Rows from block 4, named by matrix and row number. Rows with one number belong to one channel. Each number is 500 + 25 x the weight over its row's rms, rounded and kept within 0 to 999. All counts start at 0. Numbers have three digits each.
# filt: filter width-3 conv, dilation 16 (model.blocks.4.filt.weight, 192x192x3), inputs 128-159, a 3 kernel for each
# gate: gate width-3 conv, dilation 16 (model.blocks.4.gate.weight, 192x192x3), inputs 128-159, a 3 kernel for each
filt.4:546510499556501528530496505506492502570513486502496470473553575499489483525514510504501499499486531508479483549488524539522538512463490519493470514492514467498500507528487511499529503501450476519494488484525514498504508499505541499514510528500473479503527506489534508472479521516505514487
gate.4:474489518531447524508493568528494505478482533496520517585527507500490531479499531495490476541475486508489531507504500521473511519506526475472511510527491499534517493485488488504501452477539505537498526515510504488490482434477508520517497537492552487520512501476504531521517504549477525505
filt.5:510509478495488507435483478435477457495488469484448450492488529469481479513489498488485494504499532493491550451484556508503517465459517526492498486521526543575491483520482420503513481513490521488494520534502514499461508522483477496512519492539464517512482517493506486461479489444485520480
gate.5:481466519510457519420517486469482475515533529481519501501469504503527494505527498508500518487508499516490460516494533512466477490521482507482522510525501492481479487532506445491493497483506502478515442480488492497458518511502441513439478463495486526466466520459528527513493524473487547511
filt.6:460520498483503480471531484501483523499520481449499457480506513482488456494483500528504533497494487491498521565515518518513494476505490533506511514487516497542526544469551522481528498498507458503517490490542565501568486568485529471516536509503492498495500498498465509465483490456473496472
gate.6:515513491514458518503476542507516473507537501499491534494534510526537524505516493477527493492490519517493483505486436491516473530516509473484512492519513533500487496455488501496499489469467498518512490485478480561496495467490453516482477496498524484527484514508461515467493485475477501457
filt.7:514487483517495523451523483516497564452508514494526510518481488499492540495470476475518502486529484444513526475509480484525514494499526487505530515527484560488440483507538559484497496537469458487504564503510533484510488494486470503546527512525498509497499510506516495483502515518475484513
gate.7:518453495493513534465499474477538478470501532471483462510555515474520479458448468487488513529452474479454486475486482502530490480514486557497542507513477486478480484492498472499476527423507500522520476502473486534505521489479456524444511491505476482482521521525496518533449541526498522517
filt.8:486534483459488487460543501505485489500499511486495515526485532514504514511542490497497518559501480468499492476494490521465478504508531484501498500524516510503475479488530482477522541490546512506481480474484541513513525500502443489502525487534493474527515487507546552517451448488515486517
gate.8:520503558538489488470485478504523496521494538462504545521518495516540523522521503469529505508502516503507523450514502526503510505531495507506502510530496488463525481492464524510492493465512499498502478464444515506501503435514449518483492553466527489502493507484508534485495499510447472545
filt.9:543448522542455503470506567530497515506525473540512481500505479516486468509489496489511493491486545497525488503553494493528481533453467529491525509519535470503497503514501531487534530518518474525503508518513490516481466523509505547510523494506499484511557534517517506475488518474502518501
gate.9:490534562504466513536523473511486511513450469540495508465496505503494517478449516489527522492515505526480474502552514533513465526503544476496538518523487559472508511495494509511490487509469484499498526526459542494484466499499508535486494546535528550510478529512518502488525494501491496490
filt.10:523522495499496479504505513461514497451498456486505473523537509529510524445521434528536522481525462504545482504498507536560519538518545488511520474520521447514458455476450503505535502492510537546531478526484492504499460547453496503496492480516531495535486517493492487495516523521535500528
gate.10:486551479561477506449544476536491547516583480521465489503556481506562501504485474477545481527464514475554486493511523503512485473570482509453531513463530523473533511478511489523458496484498463545490486476544517507500517482530485517503517470499490570490495504495538467522493519512488518531
filt.11:471500483502488486493539463488478495533483522465533518576523531523478515475487456456495454458500511532532497480463497530498522480462502511493500491534507510515480467483472507487492541504544525466527518522493538516542495509481514501501479520495476515503515507518545507524500458516534514529
gate.11:525524569500521544453512498498529510500515484474506465483503493467508489501476452479531478504494485450488472504500485498532482525519494495461535525539487492494482529470473481473524493491484491473505448492465512512512486527503431498478528512480484537533561490526511502520516545494496552475
filt.12:508506541496520465470508503527510448429479572522471443491522507529500463451512545478516502488485480458472507484515555487493524525509458489487490483491553492494474490479537503525449470492543486485541487530497521512466483506510488496526511508540520518464493525523550511444493503489508502484
gate.12:453522483561458532503524507558507504459531478540505494462496534546505456488513504499520518486468538507490545446464537459518511559497500495500529472490517514498479460490514589485512483476493472534504495437556518485476499490527491483506441498513516516495505498524559523477493513489513520529
filt.13:502493510530554535502534508495521496495544491486501523500517533505491480504499531518510520492481512475494487477482511465505476517513505440520495542553511526501495476525490444532505517480502466508429475472522487510517514533540484458502523458476480490489522530496470467494475503513460462484
gate.13:499473510500527491476533521500482476492496484488481508491484485485516540496464471523538561533542525512523475516491518506495539520539506488495538537513544532439477488475464509488541484476501509522536521433447485461481489481496532500496482543517518507539518493524533489522508490491502514500
filt.14:477525498566477547519510489554488532559525521508496494503513505538524457519494485507525480560496557518511510460485442511471518497476504534478548488501494510506535509482524533456561493487471463523477511492482502495524524483523486503503474488500498489472484527494509477544514495526495500508
gate.14:479524471477506548526513471516532470453559501499510503523482486497495524510494462468467512512507505492476517478434491514475510507536545498514521488532497489516497463545484496569498497505474509504485482510478482468512519493491525507493486525530491499525505524491486518519487503509517476489
filt.15:527496504498480484479487498505501486474521510496522427519517517488523518451509544509501482495478519431490496482488492527493472470510504485472440485507493460474526499484475450492511493507438520479501534484524474491465519502522460524502560491531519515498492481459491551468515531512468499530
gate.15:482532495499467483486578502523517471454510516538486483487455487483527498489499521472491456532472504438505520521510529471479512508535496500555488538466520498510514537486502502563466533469504481514523461524465484499506504505505484466522484516473506500475516522511476435493505501498493514514
filt.16:443504452479496488481539464509472494458517451506542491522487507527465520487491455462482483501469456450479474493538488490537488509435529473549481510500477552534513493500541541490552481493470468522468520478507521489523472489468518498500462483466522537507492482476543520541549493520532481513
gate.16:498491516528467490489540515516534514515477525528522484505532499540536508503509509486488509513550502506579529480464529544487497494517475470459493533528504467478506493493471492597499503448497476501462517490523500505497495538517512582505486491507536557488514516483495555484523522515510522499
filt.17:471528485509494522502518488518503528518445529497508553516493521529468518491482503496494570523510488479507535507508489497498489514507489504501495480458491481484499516497515471502477558497548528519494501495540479524517507508492470526470521498535494515541539537495440520503495493514480484537
gate.17:520502544515482507515512509514485514487474515506519516473534466485516486469487482527523528557526480488489503469505477494486470452511499492496521495521475466515506485485511488504525486496493463544507507445465471491475508483492503534508485497472564528536482502538470486480537515534501523448
filt.18:506500509489553507511503470512493484471498475473502474493499494541542541493497431506476489493533458521491457542536521495509506486477465467505520509514495523528512463464494538514454518493509522517457470479470485493472538520519544522527477525496500500492503524480475514441515505493529505508
gate.18:512509467506480525470540487490446528489479478492483521467519542517489476466487500522532506557493532506440447512517500461530477525512555529449504533478466501509478517505492473476444473428470524501567506488493500497520492512522510537495500495527545509526508503529535495511479522491482550500